From a checkpoint of a small contrastive audio-text model: encoder patch size [8, 16].
Rows from block 2 of the text encoder of a small contrastive audio-text model, named by matrix and row number. Rows with one number belong to one neuron. Each number is 128 + 32 x the weight over its row's rms, rounded and kept within 0 to 255. All counts start at 0. Numbers have three digits each.
Before each neuron's rows are labels from the 100 texts, of 14976, where the neuron reaches its largest size: "fires on" is the input token at the peak. Only what is clearly more common there than usual is listed. The data: single notes of 20 synthesised instruments.
# gate: MLP gate (text_encoder.blocks.2.mlp.gate.weight, 1024x256), inputs 172-255
# fc1: MLP up (text_encoder.blocks.2.mlp.fc1.weight, 1024x256), inputs 172-255
# fc2: MLP down (text_encoder.blocks.2.mlp.fc2.weight, 256x1024, transposed), outputs 172-255

fires on: "e4"
gate.526:113131109109131116101079149145173160104150140118128105160078166081083123154171100120153109148102065137180152190140159142111083158085151154095063134186104144177110148141124149157075074137114123063130122156147054054159140134153135139147120152125119102154
fc1.526:119151137080121181120076065139122154083132181180176112172157131105136173136104135185171143187200151164088158158093103145188187126131101170104085142141171129166159152152130148125124150157137143133130148104163086135128135111160121127143093197150163170111
fc2.526:139162150084143154121090151159107150142103141211137103157103154097077147148136107093137108131156108147129181123081135133106102188162103147125140110098134111158102216119123106136129136128136116123169122151136115107108068112163182099144142127132071201100

fires on: "b4"
gate.482:139049123146121146135102151154139088085058163091183135131183172182180046165184092199154148138166087103151117080114161160119067157144122144114092088059142131102154121090150146114106120103107134092120142157112131072144146110162147110106104188116182091153
fc1.482:123200129137128132148129131142121132181192079149126063098101151141083150124081124133126123132071161092107115162127154045154145093105116151154110123165148120153067162187108136135170147163124097132128102107152112144091136120132082149175189124155071169097
fc2.482:155149096129147154089158147095155161121093124120093174101184065121085075112137168133150091147117132104104156141118159056153128124072147158122156086156099073161107181142119135056128105151156157142098100151115067113071085056121132113207164063113124097165

fires on: "room"
gate.321:070093113133131121106097125096146099141144092192148130066119184115136102114130203094119152104100165120135215122136161080153103171156136127174144123077070126109133126114137127070166136062179069053153111131134075131115077071096146155105090179109097141097
fc1.321:049113155115115111129098166060112146109133083143116117103172178110077117123153164155093082113170171116128055137126124106104101126113157182105141054113130103122120083089139111073081125063068101122114160147123076192170115145137162137081135124147107174135
fc2.321:126115112141176122089113169144133140138076087143159128088138203112054130083171154154193076165119117115135189116064136136110151179132175138129188121161076106133114078107128067095090136054138054088164123110168105169157076188133143128084129072132122102124

fires on: "e4"; "2"
gate.656:167091142121124140084154139057160125180081114083104153073174062121162147077165116134162186168127172094135129129172098141060100095124157125109133138143162164107115111107107138081150106076198147121135120183114122116127107107115150147102163150136153126118
fc1.656:245138126148187131144160086117141133178116115161114125168144157154175139070132116164178166189156170130137126122158131109179179119118132107114105139147191115161169080118118096159162125125175172119075117145138137099180089127105061142134170092115151093151
fc2.656:105140123097118142181115133116157052130124152122073111126160084119093154110128098090139118055136121135137174111181086133186163095115160101203166102126123072139117098145100110139118127128167097142182142120132081138100155076119113109197110160111212137131

fires on: "e4"
gate.49:125070194122125109180106159085126132096135124190193114133140084163145119097129118148112121119126123168177113149105117139125141113156151123101120168176096111092196138107126078079175087121122082138140105125134026117124134121132175189124121164149132063155
fc1.49:088103169080110100119089173083143124091125172142125169139152123137100115101145135164074149121092150163117169105107123194085117103174097147126171092114096168139166087168083102144178170149041112161169156117082093126117078148133158159135125115158126093147
fc2.49:091135024138098117140108116098094124113139175171135113148100132155144115124095139089151201119096137155175123132166119153092115146144151131122129199072076174084142140116158149112098095176158117084090074079201129103164107126126169113151123153165130118114

fires on: "e4"
gate.214:125151144134116135126134106059146128136082097189126116099125145098092154179088083143169132210142129110110106137127109102072167083129133102144123126122169172138161116173154140078122109115124186121109107120140077133094176122162136166143148120131149105160
fc1.214:128111161175163122110124101073098101144134061184106136130129118090100125178112066138116103192100109165133132119128166147069106117129130154170119106174144171101099120086114149126156124054115171150143133137153109117115128131153125169107107175114133086168
fc2.214:082132076149168136114157101097100193163096097091105109142122152154066129145147139196131158164091151159136141149130126157134135084143160118049179142084167115101124184132212108111166156158155167114140065132169110095136124136126168140123166145081131142179

fires on: "marimba"
gate.747:132131158181124078135112128122145167081059137130076104144106099104144104119132162150099109129146107151113173150077076174142117062145173126121125089167135087137160141130150193103111118136199141129118152124141125143108091151175087112127117159099075164148
fc1.747:129128167115145080147100079186156159031132120129097097125128076160168122104186141149083073060144131052091174153139079155103166153088136090078170163152139146116141142125162180119144123158191186158198120115122102085107134133171137122138125163121152170147
fc2.747:161101080152086176090127148135170102103123086104151161135153151106118149084104215137139133082119128196161107103115179151093125132092101155115105138077205109141115159104160080112116141090146143056131102114087086095098147123093119136059095098135162126135

fires on: "room"
gate.619:111108166224160096136134126099093134174117097144142103080140092100154117118114151116122098039098131097077165200091104063118098133094074119192140134149117115077104108126145094093131115101144133150148145166104141087082121161184077167134137139124114132084
fc1.619:152079112150140118123182180195124145103096126142130110151138176172107159106015069122178098112142145148059096127102128111190137116160146145126146108104152167113103121122113124120140162121083087065123133095133070165141115118126108117099132146095094143142
fc2.619:129139137139165151126099107162132131138130109175133160151135196157095107078157174153121134203124093118167139124124075136106083142104186158160126104141113091148111088118093156090152159091169146097184077168119111126157123146155107178131172127159167181144

fires on: "b4"
gate.612:127182152143183162162133106113138101132083136153114082113105123155087088169155090104123136190123156082176128089164137130124131097119094129091114119132143086129125136066163062188133136154148153098130150126220158095203155106144153135098055177144168094147
fc1.612:068146166080130143181093103124081072159157175164127135161141152152095138123080172105133126199159130103128061087091198123108119102086129178069082157167099126120102145137080140127180118146093163112154197116104150140122139153176114160135090113081140140128
fc2.612:186115144124163126177087136140148153158099169109126094103126121102155129107106185107160090131091134075123159152133184085094123104157102101175131122144150099213116156191129115175129130151159164141143125057113148199143139092088190107106136113135133135155

fires on: "marimba"
gate.198:115103224169179162104065127130189158138159136091115108135126111143119180056181114150108123116151110121094110093154099135077075138152130126154157117087165162185153133157121150065176110182144142032133149136172090143116078121085100125172116166100154155172
fc1.198:180076131115100127131113155164116166138097128070129114104137164179174187136190073134142144117188110113083080138176095134104115145127150174128113123084076168153149100123153176137152161141134136132168174155109095105103055107128126126115117106161187153090
fc2.198:185138135121140053100122130098063167137111090120190196147145069137104070145148106106098139161147122085111133064139087118122122139145159115105169137150186036163129101215129084083113087106124066127197163184141146108150130085128059132104130158143129090093

fires on: "e4"
gate.388:129116172097180080096124155139137154082117110149081078082138101117096147128128067125131095115109125161101105143145172140108136111162087149103161154146116073105139141165086131147166095116153150146136124154054094154150114180111249108124122125174143079093
fc1.388:144124160104137124129125175144153159131121134152107033116089098097100177098110146122115101097092110201119094111090179156035111098096081104064120162132110059105130157173105116177148117172170121130118139115109065200157137157124221153142125102154145034106
fc2.388:079125104148137113109129125094126148154081076114037073101110085148131138109115168154147167137113136138168128193108087102063129145129153098109130159152111123120116177129136172114101148123099191109164147045148129098174125230115138126167095131111118085170

fires on: "b4"
gate.205:105136146184128134109094105183124123077154124141109125162134137137100072186147138184096149106124143168127140079151104099114184083099094190097146090124139110071041138083134097167104128097145166128151157119098126043157080177167112193122098153066112137110
fc1.205:147153100138137126127132170116125154140091157137116100131142175175172158091075101073061116141155171154085098177113151134146133173140145074189136149198117169126184135107118179079124131136112119092082131164164143213078156066126170096129162092174105186144
fc2.205:130167098091128110120130116115062178171145123121140105168101166072104094057097198124149094118137126133133134123099107106151060127097101115162115127114120098169120102095131131131139164127135165097100155136128043145069142051196065103134209104133138137146

fires on: "hum"
gate.687:133118156146088112140189096088160082069104118154160109122140093078063095156152143141183175153140143155125110188133135152114135183144115111123126074133123114152134060133193151189113164124170130106178143090137140115188152083081081155141135157079189116144
fc1.687:115151069143118126070122152202139139167120169135079137081159180149138083135131098146122121122097135113174131098137075159096126111134121158121143175118157163092109183141137114130142145134107095126153101164115099111070166115131139116126159104090144146151
fc2.687:076051106115157132138144128181126132117153157164129139156153124133130134090161089127118115111038162099116108141190111100083176091101127141102093094090120143187106111121165168108176102105122097090091145154116107156134156132079130119129121196107226117136

fires on: "marimba"
gate.549:128104123148125122115090116109176161143105135167128145106096193149097098084134131167130145072094083138172130126153103079098167117093160144138107104151148095106181090106117150087105115114090149087111140155131050125100197096171109086134119178108126159182
fc1.549:172099097092067128126049163147123139113120166143134137116103239121114091098130092123074153152147123176198153145135124075090128056114112079169114130146120187080141084117082110171136126155114171101093164117116115077166152137193165136104068117114091143155
fc2.549:072164095113143144111184110139093140163085122124167121156158096168093165121134098087120134107103117132090124117177085144108158137129153121142159142124080146142093117128140099102106083129105117147153127156124138113189090135106155173063110031213107124144

fires on: "room"
gate.718:214114142127122120167075097154131132104128124158076090167153070124152133155116156142132150136155074067128162093076134132165184098121093154140108130128108119157159166156104059102121104144128149137144102125114149164127185146154127078128114101130123180089
fc1.718:184132119109144108141124129098105129128140153110150081116134112146053137119066103092169113113117159181144103143090095081066131171086159151134114200097132118131116134085158154156156138131133127151113122144163100127157058109066092149135133152131103150179
fc2.718:192065154140113024111086198166127085114126127087137146166144125147173085182095142129142109114207073107130168100061117118141122135054118119131097089116083123103107192193145130100075110152117096150190131151119082189112164077086147144161132090110146179124

fires on: "marimba"
gate.505:086192130122112147138130130087170100169158105138089210122136071162156078101101048122095119192152175153096146158117106156147144132076125101157169119101127111195107096106147106167140139142191076158175081033193101160141140127140163143119137119152110109122
fc1.505:171156128135132125192117090143113098164147168127122148103125129103166117144117098032121119089131129102101087093185113102103107106217128127107138084122123175147129081065123121185158111124130076192105114111102146131081180072090184165135103098131154122092
fc2.505:136106164152127144113167142169136094127118077119172123114145140137099099164117178105145186138122139154124151190100081151088180080168113129112189147134123104195164071086086089183153086141166175153169122162106116125132085047096191182126084093144117118118

fires on: "b4"
gate.468:105162144143115212142116117099185073116130119092109142130166143088115076165166190155140096108132164138182167121176145085161181115133133134125127100098086096133072083092155154170124130058126140085113125149163135054189051165199128177099124147088096123133
fc1.468:153117081133185129130068107128095154127099156143155084157158088169153157102079103166148127183146137131101137174252132198146094117123162142117168096122155129163187129168154101148127093241120140133124102092116144148089197128097109113151143110178112183079
fc2.468:104168138100088122094081149134115189137159123132129133168097160091079090088107149150161117153099117104184133127118141123152122068120142134167111145135188113075134118156164113121118133158093137063141115156166113163091106088214102073187160117098147108167

fires on: "room"
gate.586:156111134170106163206121155148109097162121178163149167087143129154137113082136096227106135136089121133156194153142118152147116137147111175087126110102122121175118176140132135162135131123148184101131129094095094051122139104120079139160195124140093136102
fc1.586:129119174133163073118109081147155172173167096086103129183144149127133145165178126108074090102139132191056153158110134172185133074140137082148159123142117115106118131105113125188156155175150112166127169114097141169157097145123110107109099092165196184118
fc2.586:096045155107081131178132113120088151151132151147142114113118123112129114090150134158067199106171120100154153090091168129119154113125142147079145127188150116118133118167203091141123106119117123124132115129108163101133141060072142168161152127201145126103

fires on: "b4"
gate.681:090129129159112144129116123197190115093124090106154137100102180104110047189118130081135154149121122090082123157077128135091102108132128146092140147129156178130089090153204047105093128134161101124157151093118164072239106102080140118173131116155119149112
fc1.681:177191042144144130172091094068131139088144116175134085148155123147122084062090089144108110134174101146161112152092179121161175105166152155131171153184187157199118101124103151120174111144100140163134133193165097195095106083113087119148082129178163134155
fc2.681:117172090108168122119155165131126126105213126105084107145116132193097172124133091160106156096137120108173147142128080110185112218089095179113142167140146123113136140088135152151173173127116111158149109106118098146111055109121172107159088150134111175116

fires on: "hum"
gate.139:117110146150169149107126159111169106130165124090071095186059189173124093113128044167149158155113137128134156195141139092123132113106124100134115102137183113121116138122167151164105078156098134090172141150118141115102113101134075079102066123089086118130
fc1.139:188119091059128121138135064068093093111148105160122142120161110095157118190102158146148117101058153162178074070110135180145116176154106116097126118079123106156122116149123110136123093129147076192087129102154131131140165129076143108144144123188090095087
fc2.139:144140140114107126097156086093144077092140165089138133117168182235186146171213144089143124130162155119084081075110156135145095107166161121142120149104189140156152106149105053165170145113169134155173132213180140113116129123135181123122111150166114151128

fires on: "e4"
gate.673:123146170087106210117175089113195129125156144164119068137103116134142154107160154121165078156094098111125046139085120152088141123090126146140125146120083146094142110126120140143141094132127051147149115087104096120108083131105139135122080139125128076107
fc1.673:156139102111152110153090129083173128115098182166110163131100102141155078169033143123122165153073103120165139137109126146166157143153131101111074108170125149151091190121126168093079141137136100092114088160161105135092122066160124149153141137079117146121
fc2.673:156124169066110155196130068118086136103144158162120124091113118136068109189175151111106140161058096068106155129143129086106121062123046149103115138128152145119114113091096111196047113087179124053148158139130119115116158092069131119129181153127070200101